{
  "dataset": "simulated grey scan slices of phantoms with and without marks",
  "train_examples": 61250,
  "image_size": 64,
  "targets": ["part", "finding", "side"],
  "num_classes": [4, 6, 2],
  "hidden_act": "relu",
  "depths": [8, 15, 8],
  "init": "trunc_normal_002",
  "optimizer": "muon",
  "orthogonalizer": "newton_schulz_5",
  "adamw_weight_decay_other_params": 0
}
Rows from block 18, named by matrix and row number. Rows with one number belong to one channel. Each number is 128 + 32 x the weight over its row's rms, rounded and kept within 0 to 255. All counts start at 0. Numbers have three digits each. After the name is the row's rms in percent of the matrix's.
# conv1: bottleneck pointwise conv (model.blocks.19.conv1.weight, 96x352x1x1), inputs 0-175
# conv2: growth 3x3 conv (model.blocks.19.conv2.weight, 24x96x3x3, transposed), outputs 0-23, a 3x3 kernel for each
conv1.27 097:106190099098172170071140084105113156146106193120126145170105142202076037170101149112138111122101140108141129216134134159111119186121126117165149107150095143095097135114087105085113160120130124064150122148136127112121087120112106108182095172137102179085089121132126087072133209081138139117114172094164146127085107145163171124067106108160096111173116151083135123085101112117084118122171129094125128087113153133137143103127106107104075092120138106108158168132154113133114095091069126149114125114133112101177146140148112103133103130
conv1.28 098:142140139109151165100129159088155078114117139115069111127119150074129113152126138107136121136093140160134129122143097108140138133134197125110130129127096123100096135136152137129107158106114154136068093102146138112103185120154165091098159115065152101124136071159147070178122111133160136112163127183132110172103139143077058108159125126079164099139092146091086149146138138186084147126124181074122113119142120139074079133147157143121072173104130095158103122124087116096112142138155124153140152161061081139045113151155068135150153141
conv1.29 098:146117096083170110143092142081104102102147153105147163160166145137121107108086146125067046114143070127149120128119099120080149152146134122127200159163140130155087079119136109132111128165174128119117118118134142120112109137111157139140110143142102080106152113203073175105104103142194133140108091142151062213174121154148076152084159136105151119144133162137099095089136116121163129116112125135115108124116118110089053119125078099087099145115108107152148131124142152100155077096121100136106164130104147131132133132114107137073106129
conv1.30 103:118106090120080174156133124082161079116096158161136182218094116100098104147080149103141100134125118147153096149084131147119144105095106104082167096142121122136111166173183133136129136132151116148138117136157154123141082131080117132087096133154074168130131162141130144120140113127074141121162089114172062128092173174121061180143138135118101150180108086153129132111130158108112125108145169155112131081204120061118117084128030138095111052099134131094058132156135128117133176132100120099106149154158130201093134123129110094157157147
conv1.31 100:142146156142123128146155104157148163135083121163135121110133071081139119171172082085133140126123146073084176115083167118168112099110098157150139136136113175200129129117144186172147133119149180145130114127144103127149128156128186152147123110140146121165137156128129105120141201124107179131140159120102087111113078145178093136161108093130152149078125086078144139121113101149132114139143129153144128145173108089160150145143142102140094150186106104083130165093080142138118101133147092133119181080121084124176078163124169133187097104
conv1.32 101:108141106096102138118128131181147148137158048124089115164145156167115121159060102128094108167147133111119148104115069139105107092142145129113059142161098118158088165146122153121101141092101109119094121137078173100100118128130102104112108100096102115171154150155175115142110094158069093145145171177111114181128089132118117113126127123093117149006056032155145096144085089127149122166143064126075158090153107059159170132133106056141088220127130113134141109114109087133086119128097104103138109136114125117149059124109214087129134123
conv1.33 102:121129118162160073167136089164129122096134100094079091141084082122111118091189132117091097131144122120132161119134093142106101102129187173142137158150073120104073046091169169094139144149105172146125151140142136162083110102102164121106084137131135122126138134169117138149149104087103163108158099121115128098160146130166069125136155207097118175121110105161117151099131204123135123173107113161118101124167136118156132165147105154080119105137149133167119150181146116191085154112135164074148080177109093146143100138121111114122121124
conv1.34 100:109103133108145167123106134048119129112125137132150128105137132158088149126116134146105131125118129109131149104164155094124093138072124136232128183143091159117148123097106098121165123114114102112094178107122108150131109084130108094136079060144132117119098102117111134150107100138099104092137046136150092212107144234098121111173138192154126139123111172125150156142102182098172122134168064103169137088119125079140077135148119173094096132126163171098105121216213163123088145171133147047183180147117105160163108144119125166111146066
conv1.35 097:133099119098126117124155192159108068114130119111135160121115151050194062139132124141125162136190117150086106101077167095193089163149138115042105141167145118133151082126154065149131136135123154072135129160144103165081109138150154110150095090142081096128129157060059052138131101108128111143094128119100112119105069167096107133087108165118159145168060105125094103117154060121176108133061141094136137118127090146093073087126107156144158092149105186128112186100153171121154125099167089160143076133085092118140178117145114113107097164
conv1.36 104:125126091102131172072161134154145115141135072109134173035089120115130059096119117125125136110125137150146156136124101106123152067160096100212151170110124220074085123153098097161155086134171147147139111066085115125126143124105138128083117196149125164153137110077159126137097084116100143119134066113114140169083088141140140093131133138072127130125095099158134141121116196082168140200111143137098092101119110133104112140131128096112082074148093106118144135157175145153135124150165122122094154209130131176111141083149202104188144107
conv1.37 093:124101083093132134109107129094115108180093130207181168116135071175142072104112110080117089146104102061121122092099097091195122103094110117091116135098169129108191141133142163157092142122148169127102128121112143067101073129066109143155089141105155129130117135167090142184103149145197130094181074155114080161055105151082074113112170101131133131177095124097062116107180128171172202126116176092144109157144112159101127133085084170148134106122119115126105112161214128130130108127106140131179170111127136133097110136132114151140106122
conv1.38 096:117137137124147171109151110096097130117086143154142106092107118120186094174099135101180133110146130080133102134115175125170095130125144135180136113093082158149076081121151120132123118096130154128111153145107130132152107114088128096171096128102119144163093111127096047102137150098116146121164141114199148119114161158146108111140112095124114115099082156133167106148122101139096094147177097116108138121139148160126210172116132156086134093112067078149145121125121170097085106120098100127107145085136126120133129098076145091092139118
conv1.39 096:128107101100200074119159097146191158143124163147112110136124130088156096183107176119175142176196123158052143098111137128149130106186184142088120108104085101171134143189124138170078101157150143173174125107130138095104114162167216085218096068150128110168125076127121169053113135183049223105096092171083147105173138157097093152113116125049174132125102112122113120145213113138081098110093140123134090098148142115119095122095119190070103123100158104075145116155090090123116176128183113124121101150165147130120107138064158132142107142
conv1.40 107:147055162097142164185148076110124155156158180112111142078131096076145133061144153133133117132102097128188136139165098090070138115121089125124106179129155092111141108094130198092141128118103139103124127173115117143127107132141114127159136102082193136161153181146162116086161118156112153152115135118093150092138135117117127077195178133133170100128132148156139157183145167172131148167146147060181125127134114091101086131137130164113097114122119139198136189123109137148149182134113180209128180106150161180104170127144084122139166152
conv1.41 103:123128138121162140150099128122086145165136141083128154213129100142156182110147044131154132162122114047090075196111173145116120131143150135166163147208160098124131180129112149113133129136111173087151156125098140194092072160125122140091138150140150095113144155162193121137147088196112176074119104141126070077116142140092166148143086132159132103136158143089166164145177113104085120128187102152112113080127112119155140154152153109098155129161133074184146139141115141183165133100131123160102199111143169097166116175127082105099098129
conv1.42 094:156113146132136133130177104092112145150118160156116114111136125039073101097131154157067106138112133111114091168106113107127081137079070110119143091117159151111146128079144131082181180137100155095126154135126118140139112145102120117126146069155048077111130147112109086096174114135113130101114103146204136098121074076131076158107136123100145089139127124064111134123186175055124177129110145165120123152151170117143035137037140093120157067147102084089089081124105157142142096104174141090072097202152094154106116089081142158159143108
conv1.43 093:163135085155121134123152151120130109144134140118161131113146105165134153098114127150062133087113113134071170129158127132158154115138138119061111113146178097104124117153145137114122141183119121214135114108070088065151100162124156116119106123138095166106127129138129137174119103148125075174119088182134112142093146129093123140123164131147197074098127102125139108082092156132157144116099114134140131108114106119113110171139139166179122101118126093185151114161188110172145082166205148054122152081111148157149137105122143068154096127
conv1.44 100:087136094119132181137110126079099093123102172161103131131136133101133048109131200042110061106157118138208146121129125121123113105093098121115086097123146151111145102140131110118084168109128127095142120138133039156149087132068173151153119088123097142137132201071048159180147094067152109156160133079060166128144160142158181162107106129113208132175090107149122112157109170182151098116125205168116177155138097129135086122135093169116113122109071178094080116119139142116087159118092105084096107157124110193081163160119098157192083152
conv1.45 101:142105108140110037142129131141070080127176114115123135099196065116122123124123117170057129083130097147148098142112096134075157099125131147138122104147155115148137132110112142090127137150103112156201075176146111121096139079115130148057126149096145130118133115167142116050089083144128115150107122084136108107154077152101164120103104122118098090091118127145120074042118167087102172117116162096094116103154197129102142123131045133099118112069158142152103149113078107127180152158033075149144101085137129177065136032132094111169133089
conv1.46 106:134175137095168072168140127081198131184102141056156119082106088117124153131116055188171163169155131122053162118189115114116165071141123118136134226074107122175115107132134148122116160126151135167189114153084083051155117087090127156089123100124073088100136135157222096134115193110110135138075178118139061141131048079141185140113106090133121123118102130123119130082057114170127154057121094167110139115138076100179117112150128139126140101072139127124122157158104117159113124164170103105148152160154056130134076104210126105088140174
conv1.47 103:123106147148112109146163151143131140110181093110112088158136122069132126104099129122062113101147123073150134111111099109138123151165142104139168154106150152148125115122156161101150143142087113126154137122137152090122089096155125128099120082137125159146122101139167119112141112186144185138164094088107137170113123140147128128090124129106093188140091114109154124138147111106145091103101111151085148169144136144137120140130112103111116134101166133132162141104101085130124109131163134132090141123130086121138126148129200156175152088
conv1.48 103:148141132127095144078139085156148128139043132106136124107121121150090045129166134060085147114101083111160101067141148120147104185113134153060077088137070101131100060120123125152150126146171090185103139093153154172119103116128124170119164094134163108126123099137106102151114112151166130128102074133095163072146102119101103109123138118071109076138200120115137144085149101177125113108090167173125130170131132151118092129134156074163169116140108113177097172170114099048112152161200095112108073160107120138118158142086098102149114148
conv1.49 102:176152158130116180115098157078126082153122124134104153101127115139142114159171090083137123129124157098087082118076145124150106133119124104175108134132161127116118195129150133123121149146128160118157151125168037027132115145144138133127110082109152125115128143133092133172139125174126159122163153116111177104074150091174089117115084122112120133136083150210105103081113170082108108126156123081118108148153163164150134134095119167167131144186185074097117177128115161112143148126185080188173075078106104176104117102106110101108144112
conv1.50 100:117079081116139069097113159175110108121126154116089115106098110167125109176062122118125083169115124115112158164105099150102145116128135144084132109218085087098112118104109113150123106105151145112142104113132126187129109107142110124136063198141143144132116104087100126082112108055084144118100139109049115130109076099134148166121133098127085123119116147124171079122137169157139099105142097112129142128128086127069161060100200111147106121115111130130100126127116069185165174130101147106099170100096124167182125128138131144161116120
conv1.51 096:143116157077090104111124089132153122087065167105072148110106091071106153195145165120142116133150165119126228179079105105151136118097122106167176127126092121093118127136096087087147168113139128104160093138085116093131118111098170147113120126114095117106177117147078074154086080086024096115141115128140132126130063169094079083109150102171191207147108116154133095100097161181131082152111162078111136144134145133114058109100171169084102143128136092128139122124149117116151112092112122077092130122121140130142111151078123107049106093
conv1.52 102:160101141125102105090102120171055133119154149065070094107118151057089073130126140078117065136107160086179161189106161107130125125151111140124194100155141106130165156105089141136165082200069131099131118121116088106117116099109154100113140150134121179116092145118106124112161180131111094133117065098102127115099210163152171122129136116099138055109117102080107115134203127084167062171094102146135185148107109105153130142158200097041173086102144167135139099126161156131128069096123121067093187168138153135143096101110080119124092158
conv1.53 101:102117125081144153132153160080125100155189125142125188122172152109170081094133105149093170156163158081106106136123185141164140072138206110088103151114116122157151120138187126129139188167128136154141162130083138124111026167089146083112102122152140100172137144116114106190138132162116077123182129113111132195113160137123136186094213120094124069127076143091129106124154169109140144107092069119117165119150122089098116102076138095101174102086080153160112112131124095129116080115115070084148096174110102155142136101171112125088168141
conv1.54 099:123120135121163128069147147094096099158206132143136120144099085112108072136146177064171124039054124112118178100185131129165125123164201118108140086166130123143123167135127134146110099098103106161129078157115070157110119115116160109148106150109126200115107103124102118137092127109116157103107104134111110081156145144153110111110189162088100072091143136129159138172114146167094198134139146183128125106138159128101122154141101142076110092111173097155086134172131137099135135112091167146141114052113172161118060141123150169118104104
conv1.55 100:095032139115134058070155141093132091170121153161158137127150143164095123161116153120123151177110130136121109109130145101111123123112095149105182109116077131142167098092121165144119129105097084113104099124123157167110178116183106120138133149103123136170112105114085123116155151123137179123100112128117077112155120141140110133130187105166132069121121130095138114106125105146108132084088132132145119158095118104127065121090101157137138124102132106096079106091146115021162155110099102072078080200131119138183158116097129121104109126
conv1.56 099:134065133120121104109121156135138084112176157126152134168098169163080080123184140081137120124159125092150122059104065108146156067116170136187146069125128071164113128186162147179081184157127160120122165096086157117048129168112163120076140117130070109117144094129088101166073075050119125135151072175132051161149117154113106130130099152063115100184118117118146119142160161085134142134165081123118095090072093113112121172125154174180077088123159098071176150163125156137135103114124125106136112149107171137071116108104119126131131119
conv1.57 105:165132113119182150165096114141141138126148201102151121172075127100159097095086170106096089136132082091146114107106114160123124109176126114128186085172161100110164146142146146085094162105145094132123140165123149142115109171139128128157107095143132082133158111137124079114086116121045104124159173123142145108148095170111075141147134125155120114142190125114111176145168097086150081102169108036105075124064085122123050130067130101197156158117029112130131128079073098106084137096135110111100169137097118064130131129102121091138133109
conv1.58 097:156056127090165144056086108176074160137058131148144121150123140132107056121089161123120111110118107115127136075130098106139097116159131087088155089117152066145106100135140101177134160075093142110158125050212145107092125087078114083192115137121137143125120121108194132097147191095093130112118116111172144127113133120150073118123145125152107165112106112095130166153154087092127178132090126131134088117098138134124134101111133156108057145116143078131101117126131101070105137107189130121167141129103122118105103105168113103107132129
conv1.59 099:183107126098106118172158150166162091080097088110131178130124139132106144123085155106093127101181135118152071097166166104171119139143092092096111092071162133195105141172094154147119107076170109111158125118119129126168126134124111100150139153188109092157126143095164108110123126114077123133114191162080119124146122088100140203166096101117099048154055077156132136078140151115104151156122155090166132127083166123109147141078094127137091058140064139142111126156159086115082152134123151129101144098111102113135107075189115132169107090
conv1.60 105:134094140107074099126113134093140086075067122157128191083131192156150080113135141117093128116133086118124194116167126165156072181147118108127147098133170115136129079041141148095155159097147114113112128094129181125092139133091126126110137093122176099161150137119101119161159156090145109157148136111150193118100135136154150144132113085109198120096126149174155096167170123164121149108196093129138075125106105100094156083118085111138121192174087162174118112092149118139109158111153145161108112219151131091105069129175102145080136049
conv1.61 094:115107117086150090141117097115039104141131111147101110100132090146173160078054097149108103106114181157118153073124095138139132132169130106153142124096118123117168132130064095135109060116159079139185119120127144099145083138123092100168141094116123139128140128109109183094076163058108075128105124100149089047117135115109132132088170131127168168090113118133135126122137170125073158083114159099094212205113133124103083119136127164131147110135105164143116112167068090150137196119126149163119149106102134111174148171168076097126159080
conv2.27 112:136115126130137128117128106099119132081110139077107118166111139165124126171116106155146124139107078111076104133110137129123125127137125095136117125161118107118078117137147110158182080137147090142138102110154111116137151132101121115108097099081083115145084099101140175143123101086088075108255235221119106130107102089076077082172121158147121115148096098104122112078106102093113142174180150161186160126148147180147147139108099085074099187190176103076091094093086073081151113140185126152176145136173171151146126129102103115093110131144099109130113109097143120106149133119124126162132137173134135183130168192117150176128144155135121066087076081059086074
conv2.28 099:088074099103097124109104135118130097126157121119130114118114090134099077138120078127100137112106175090083144177099077183173092148175123161116133203120097166096081093100158082117205055128225129138112139141095126124086131134117124140149103127129121147131126151152117120115118076094094105116138186186120121114135142174141151202080110120116101106129147154097083113138115123147142126118159113130156139126155129163104073155120078156130109241222139160153103110093097134175214110137160153166149148147111154145134137132142151119174146117208105077191145167125162169132169163106116086068133096073142102086112123093124117083155140103139102098137099072140098094
conv2.29 105:139127128126114122116096113106120139137150135164125111125093099179120079151089082157119119137117111138100093131184168129180135100111090168171088178159102182161118075089085087111150056096152131136107121130088112115107128105112127118152118161166117124089122121088116143101068080102125140151152154181092108146135137173188159200091113124120132130152147136072072109123100120141133136147136172152130149163153173115111086124145117153197160202231200186181147112067084172174200106091121114148127122102108139126143115112144177153153122119169074111168092084064122120071163178115098079084110129121073078063145168109149181135111139101097138115105124079119114112
conv2.30 106:165184205214191189191202192158161138156155127139112136071119152068119113080119094071129168080124176096069125075110145115128121137126115089068161102049170110073167144090063167129089199157109104174204077145216089105164176166112168175131160185145173173131135156144115137083153184174127155131107134127112094086117108108145115085114139143136142135104147160151086137146085119180101109133104112145156151150155165142134098119122090155148093106130128120133116128129124114121117103101113125135145122110099145132134167187168092115102093149135093146153123123079148134097154157100097121157116106141138095153125154158127142106117121100126093082109118129129124169
conv2.31 112:127106105130112101142137101107113136133146148118161156097167117130192148120187164084128167106109133117128100101125179098120154100164188122115098110097125136104142146136149126147142127162174137118109132115121138114115165157138123117084091082071116122087122148112114142105126132124132125130123132122213193145177171137166158131136123103116124138120109138091134193082101177094098146152156159151153145119129122153154086136137086083118084106134145104121123134136151085092094088118130104117119143084089136095099106098096132130104138081080110064096139165255135121200120081095162101100152091099147119120043055051097123077202214143129182149123175107104154089
conv2.32 107:187157133178148131144148121209156108173123084090090108077111113108129138103118094150239205149192155046122129117090155127086113128116102122155177115122161122143175110107072129139099125137107100105141101118166113108145143166137140160129147145137186177143179189169143173161160176154119125124108107115128112087128120114114134163113149162121129175116127152163150140179150135127099105153139135135121117138144148156126080133123095111100098100122122129137124160144130129149136118112117125130145047027086094109126189196219106107076109110052091101054125125128118134133136147133134109122156133178189143173139097115143116125167160101041082136081115136090154187
conv2.33 088:129166150126131138110119157128147173126151135110159134101086109134131137168118100135128121122137110136136098096119143098111122116139158135114137114084126143104134118094115158146132126106175114099096130147132132135143157140136165133097098077075159121113119120109124127110117100105129122107112131127208176125148141154215204175113150163095130169112151185055101155064116176066082146140125121168152149156136135170155111129149134118135149115135142131185202084125170090148154076129129111152156141113097114113096072097082117099114130113103090074092130154205097107106058070007106128102181160110145120087092051076150093089255199187140119120112105113117108116
conv2.34 080:110121118119137129109122137098111110111159141137122112142121163155119170153132170112080100116152147073116138151065058139111114131127166092096074118113066136171112150122112118104147153165165097093111129131111140156119136094104191139141176149099110175150079143136084123132127107104135123147079077085057100106075123129111118179131136096183136079183158087074078074072067093174145147130149136180167168183146176107100141146127127192134129146128123136186199104139155113146207094130167097132139101142129102123127091074114091131118132149135138130131097124084143156138179167077089070020123191132134219144169146128148105090133119090135115158094078102101083102
conv2.35 106:160156116148138101139126095106132152113138149090132160196150123180122112152106057145122106138123117157109125143137098179166122147142122111086105148114061149106100110109084102128127079108141072086081100082077126097091096087131087089115099118118134143103134147130169208175119113111102110126206229229104129120088092131091134132131151158100139162072107142115139150085102120104124126139161153170198175125141153159183179124138140112120125154166139072085084049077077090109170064091185075132190138158127119123111094093084094116118136141109132148081099116074114145103111137114096110171086085127139123163174161127117132114121102126081100089118102075161140154
conv2.36 109:138155214182185219171179249135153144143130129117112128140148111137175146171172139103116141164135150196105108102160145073115180089112182118146114113121096133153136088133186116114131138149164133126106146154115102138120126136174165128149178146110127171143116150103114137089130131145130133152090096119092112110106150108105105084155091057171139103174159137105142120117158138088139154132143143109108165117118151117085055156131074195155078113101128156170164148157136119116111138135131163121128103113135107155167153144148083150147146175131159132117130173230051116213084122186100080104130102109152123109090061085111099094131149121072158116090142113095159092
conv2.37 107:100111132109128127129136128098116090102161120134173135175108144168087109154117106131108122113087119131104140136161084121135108134142137120094110162133107162105082082121187083132181046094155112136144124137120120142108107119143105108114106094079083134136093144142165178148073065069072094138249255255134144182103141154106124108128118144108106126074088128083101124074116127086133152064105151127165164139181169183175168132113147114087097196188159103111104115121105094077124084109166118159167133143142149164139129126095115131125107132137110103104131121091154151136133133126095136114082122107097119115159205166114135164117127161155122096124097105121103099
conv2.38 087:110102124101112133083103134096110144153151143142170136056097102127129124162116110103088096116134120074115090112161213123151148149164141209153104170117123155126163073105141136144163124163173154120092172128107127106109128126120137139123165161142088107106110101083113092073099111100108137109079071049174153121192177137149146108094104102097113148135134170035088154089133188104135173113107105112098110121099120039040026090087068120169123194180181175148156146140127148158150096114116088124102145146138115101133122124095143152136119113140122105165202181195141106144148108141098073100117145135080112107116131113142162134162161147114112161128150160145163119
conv2.39 112:198162130182114080186141112110122128137139101078136151135114143175120115197120109069118119107106098129055085128126132143125112158138111151141137128120138179154157129126106126141131119153196090105096099123136141131138096083079078093093100095122205169181152098107122124113090114114078130133126136144129133122141141135155137139140119111111128153085100170089110109070097126094115121184170161224220177166142139163201149144159133134156154123167136121164145071100106078139182068126191089164231131147144129129089096110055116130175189125123183126131153142142142141093125144100137153173159173150150136118131128152129115130102098105094104158111148207096135202
conv2.40 118:142199229176235249163250255114137125138151128157151124075162121060134078073122064112098110158131113182143137110100114111101095108117085110120161084108151093107119128130118140149119157188175139107073121138129122169159109108110107122111129162157137136120111133104145130098118117134142129139115135143090094128125099105134129127157162138157115109116080082129105153148132152155154169155138153147100154157137176128093140143121112153174140066079103133144135140134152140116122134113120107103086147140208134109153098080100121142133100121107105106074107125143112138140137137088111133148142130127109103107112133167080125133075099101121114134128114067155117072
conv2.41 102:103090087132119123124113119143113113187135092136141082096142163098124157060100174168131103191137076154158100086097153068090150062082154103156145087165172131163163141125085172134058182121081187116100182154121116103076131138169162158153152171155117157170118150118098111120122117138119123138054071096126083063173110097206170142137148098139145100175171119139142167144165195140127154155103144134094116135143126123104115110099154120149202054066110098117153152153161139147090157136070112106079114107120138096119122083115137132146120079122133078117126127196135137163117102109149088054143092080102102120109135139082088097164116112123150168146158136170183114
conv2.42 124:056089096054095124044085119141095078151125085152123100078121127092137139098119105117140079128164114074078136076153194091118156100078117114122121106119137111130138147114121148122109136137122173200174105147184084122134177152124175144115146132122071081060087115086076114088138164142153145120168159125080100117098128147076118143149142097120121114089152152174147124132112107093104092104080115118094115104117123120119113135134118134111089108108114136129115124139131155098059129092086124089109010035141112128172236217193123131106115154123131172154105102085121121112158122113137132152129084108136075100156128113161124079156147106174139143143100094116099113
conv2.43 112:134131124109120127099105117121118117141122121093120150160128061161145109192142096082116146098109148101112148035146137065132146077114109186141129182125082157131116084119177120120144136124134164127106144133113114122105178155168123114112144107117155141128139130122136134090115094096112116130102125166216173142176185201142175194091126087120132118108126133070097112093128165088132166088103087099113118124137170100078085107115116123139124150147151112126158105127142135133125112131112148159143143123093109136130152154130059111123139177116165172117180248240074143209064097172122126105134118099124114109068075084125097086232150114119151153124115165171113157
conv2.44 092:127125146120106097103104096204105124170097102163108113100125139082125127102153145085120137073107132084131110037100163082165154095124124122129134119124170143130109143121107148129092156130078136176206083119214107078183140199135147187156154176179097110079158149089132125093129156144132147137112108074157167142139099109141122109102132128115178158073165161184130145198101106187114066161101078158133132106107145095123157088145165102126121080116136149113107161141145145148080106137079080097127111083094162084098153154155124093128106119151095153189116088037139128075126124073136117101142114138150113124145116057187161060164156066138112133135112131090132146
conv2.45 102:189171217200197217166191227064133181066104172098091127169078120162089107177113109158110130154100118140077094175155106184163131169136105088136139113150138131136124124100096128148145123183158110116090089118106100130121123115103120127114122140123137164205107118138135126086167143122125107100140133145144142125132143104092125113115110131131119126103108145201123111150131083140154092172166134160181160157166171112137131150129124185158143145152177140139137081098096107139185134137159110139147169169180174168184151140148087072080095114085084127100113103085133119120150152135083107154089115151104100125103139181087124159071116108075137125074117117098094088
conv2.46 093:156144100125128116090109107236137082255118033244108080116110103143150169134130158123149123076099106101119175132130134119139148162131149179096114158076121195116150142117136112119126117141132113108132121077090143076060102139202140145182148165134129113099142133124124087096127132104125107143085096081141153128140152117173111105137158144140174176137164158125142097153164101166159109149125145105102114104091130097071086083097096124136121132136110116109097174165154097151136129148075170133051071087081096128105133116151180112121156089108155113131076096108099091085108139134150141135151137149170149165134138107127126109093127094093093112077099127075080147
conv2.47 114:125118149107104129125111124136140100146144108135127085106077131157115141137116122169169177146137182102109121128177181122156139109131134207185121174116126185108120073059093093114145109140163149138120139114116140111127104104111123154148145191188149144098124127107122150128088103121110130128121159169117129148107098114130140134116124140120106146131117116090120170134142155115140137158180194110139150107130150097110118107119123132162155255244223191139121113061099182188189106116141096134145092094099085096091093088105154178142091162155074144187122111099136118084205184128091096111104148158080104105127117122133129130101102132068094126096099090062074084
conv2.48 104:145135126134132158131142158139105078116114081115109102090136140086135147096163119121119096122122086147117094148177177093197196063136192112081125071113140070096173138149134144114091149090074127132094132136105122139110124160137176159161161132184132126123127153130098134121173205192123149139065090068147175138093136109134171108180137104152145118172182145205158137176143110138114071155147107159143119149151141168175173121145160118130155064056067103108089189168135177133090199163093148157125103079118123118135183192138127124146111126085098166108106086086144106068143130077172143115156116123135096116178135130190147150164136123120145109125095104148077085
conv2.49 104:147166227178216241173223225148156113144122114110062118151138124155107103170118102078102150086123150061046097152152102127148099142129093161088126186117083177114095108092110127103115137148129182144165183146166188184134154168172137150162111145137159157155153146152159109118157157151129107115123131135143126127135119150133132161099121149118112108119137148151093100134096111150127112130140135136159156114167143116110091119088085131088070152154123143132131138124114144153153138153137142134122139133107169155151181170181064092065065092118100085150144155190149150182123102123096107135112127126100125123143154115151169146168209144095116093089114115099123122
conv2.50 124:188212209208221212214246233186116129144103119123099120114142115100134129084135113091137160128180132132199114153163175142146173108098113110115145100092143103094160122114102129093084130114120106115116091126179104111192127154133160153105191182134118143111120160153128141146133165168124157144094104106102094085105106084099135108154147131138154128118134129166144102169134115119082109126120111118121114137162153108094107145124121159131089085077086151146119184148130125110098156111096135123082107104121115108154166208220095114113115115104133133086138114104141150135128137141134119120142127149147129155114143170115127138167137090070089108097106114080134160
conv2.51 098:165125100165144112144143123056091107070132134074141140085108122078097122125129092150080114124085130127087103156123120165157126120161119150145160161145132131119131116098088100144143071167201082112098116148123109148142133108063134105096123109096164155155119140139124145141119114159122108146133111132101116157118125166138150186118144166106126133094094145126110135106117122131146163198251208226236229182185187156158129156158115191167137163136138124141152090100130092152214062144198097172187124143179149113129108097109092125126134142130112119120119109116152146113161197113112148174112129160132159151164160131109125122092094103133131113125125098110124110
conv2.52 104:130119113143146150101127109178101107158109109110110089079127119105141119147138093142120081151179090117131063074161212088132188075110138176140119135130131158186170107099087157073061161110099123125098116143144095116122152143136173146098177165166102127104099127105112080091123140150116149151076129124156142118137141152134153141137110093141147115151194180106142103135171149097094100091098084117090093147132142097075085109128135142151164120131156149151176133136180153105071163144085158119097100094131083062175189167174096126110111124110131190149158153145069110149096097125140111103148113092130125084060086086156122054251167087116137200131110131085109103
conv2.53 087:159161116130114115123132113100141078084108081077098146084148206089147173121153162120128101137115093193125126134136096103079074116101100089093107079092117115146177140094113150109105141102089097160169095149177106150184116075103118111120145132131149155094106089050104091037132116132124136143107111138148157185160139150130124113156136078119120072116109098085111178092126173101155138133121120151157146134111103173176185134106081119101117100129127128140127124142114108143157071103142092111159090101093103118096094102099116134181181138160198142165117109079102126100122126132181156162164160137149136165162147137106106108080112121141120187175179210203188238
conv2.54 102:118113158147122133147142174170101106166113120176151102121126086131126079174118087091088113115127112153173097156141168164167149137158123157112072169111094173154121068114104122115110128130184095107090103152136083131203090138133130148144152140150069132079063085093067129129133148125145164140089085105118131141106137132043090123147119123180124116177140165108100069175137081186129102117145149119157172133132141132155128143169111131172137167144179237197170118094133146144146125107116116148117076109152091098168083119154073150153096119135068122157092078074106094059174154061122098091144111054170134094121174177115146159141140123099114096088133117086109099
conv2.55 107:133120131147128128136146146172133120137113076158121063169148162154164154095129113112138178080082157084104124082139197087155159076135134177115153161094159191136169104112123121119126108105103153106113165078098176085096141160161123143152099101110107119137113127102099104128162178162137161145116132149217194128184169118205183136100115151105150170101148177126158203122136125118133098099122171078110149078101137119160127096141143091114125107087105136124120136139147107108039130123071146139110155140094146152127144158168133104080120095082113100092099096082094104055061086049124133132099126164112131137127074045194143093183181159107127156105119140095104111
conv2.56 100:131134137137131124132121112143103093160118099143149116183118085145098094128097059119146176098137187089159212076098090105127103131140127149114091199129080173102095073094098055118166022084145179109087166104099141119119116141134114130105135128067133136092111111077147172136096090090094091125205194200144156176121136193107164181089126169104109152087072153115106090098096111103120128075108175132164152169192130126150143121110135102095118210186129102109133082108130084113127088108140133164198112155140093138137096119124106115113102134122096075086152154145149149139133130115074111112085107153074089151127150106096116124114131165152120090149127122113102121
conv2.57 097:128123103104111119073083103179167102188174070181143089136131121146136143133112148123126130127163092075119086098137180069104164073107157160155157136145142154177155136126086125099080065060101184136124161131171133115147130138143108145182084138182131103089148124120096110131142149161131156145112077073149163175127124144140165172104165162141186128155173136153159209160141156130092082141139154142127141140155174111108144111083131098109127110113128131160160141148119089121118091110090108111086082079082092093124159174162134066057153099092177167161083102108133129104121107066169183164148157151100105099188098080208129092198117114087085110104108110143100116
conv2.58 102:106117121113122113118115113096132116098149136167176139070108132068111099118129088140118135137125177126103141191144095155127060160146052131117136144129154103099133089096103106159168100149169114128085107138156101119160113072049099097074080097102104123153117117124156171145128118109090109120139166163116133158091096118145111117107134181096104142093086148162161168144146124159137112170216167199210146134139124188153080179131130151133140153171156087120121064070080098113167083120157137166152196166159177117089125089062179207157174146102127089081124138122161156131189205128149178122115166170138142108124147123124136127098121150158145132164157114086092086
conv2.59 099:144165162125139158104132167061102137063113157124150153094096179109108155126111097140104161120114157101100169162111082160126079141163127128104072113105107129100107086074149067120184116187197156137100145123123123109122161107068120117071132151093118120161102093110122113104141117119115101145142163201135110125134074083154067077101094158131078125144078126099065082091079082102118125125161162137160129139157122140106075177103092175126087174172150144146114076080078178171218120123197129159198177185185165161136097083069127148167128117115140111090134159127129141138134156122087090090094164152066118122120148169094110130101096112132120112136124096128108102
conv2.60 112:138123102139137122142136136101141113133132107148149085224091138192061145132058105150124127114127122092161192121158086121145098107122122164118083166149054184159106114115126074128159055094146175098087181115119195150128133110194126101142118096085175164128126117127067109100151172175148115097143112088188156146159155165145192195095108125128106107118109134083130127066153163105161173094124170117127165141140166085153165080122146101107119165148119149162159101112086088119180075106161097144177127180154095136120103115114080086113073087099090099096109139101108151130061131119109124103094117065068100074144117119150089112176134175113162164118147132143120112
conv2.61 105:153131125145125113136121139098093131147119137162131143204122110185118112121066108198154127130127121099132164120149107117152149104135155156109131153117114162145101114114119106115141095100113117076073152102090165105099142146168128117128100096097165111071134098067085115098149139160121091123136150194245195099199159116204179169115108140130125126137139166117136157109102123114104126061072088074094125103083118074149163048094122061071086116105148122108133110117141158167118141133126127132136142162148103102111114091084092133136070119109085109097102148106105139084072088059117116109104107093122105089098034080152083090213174141102133151119115130172123115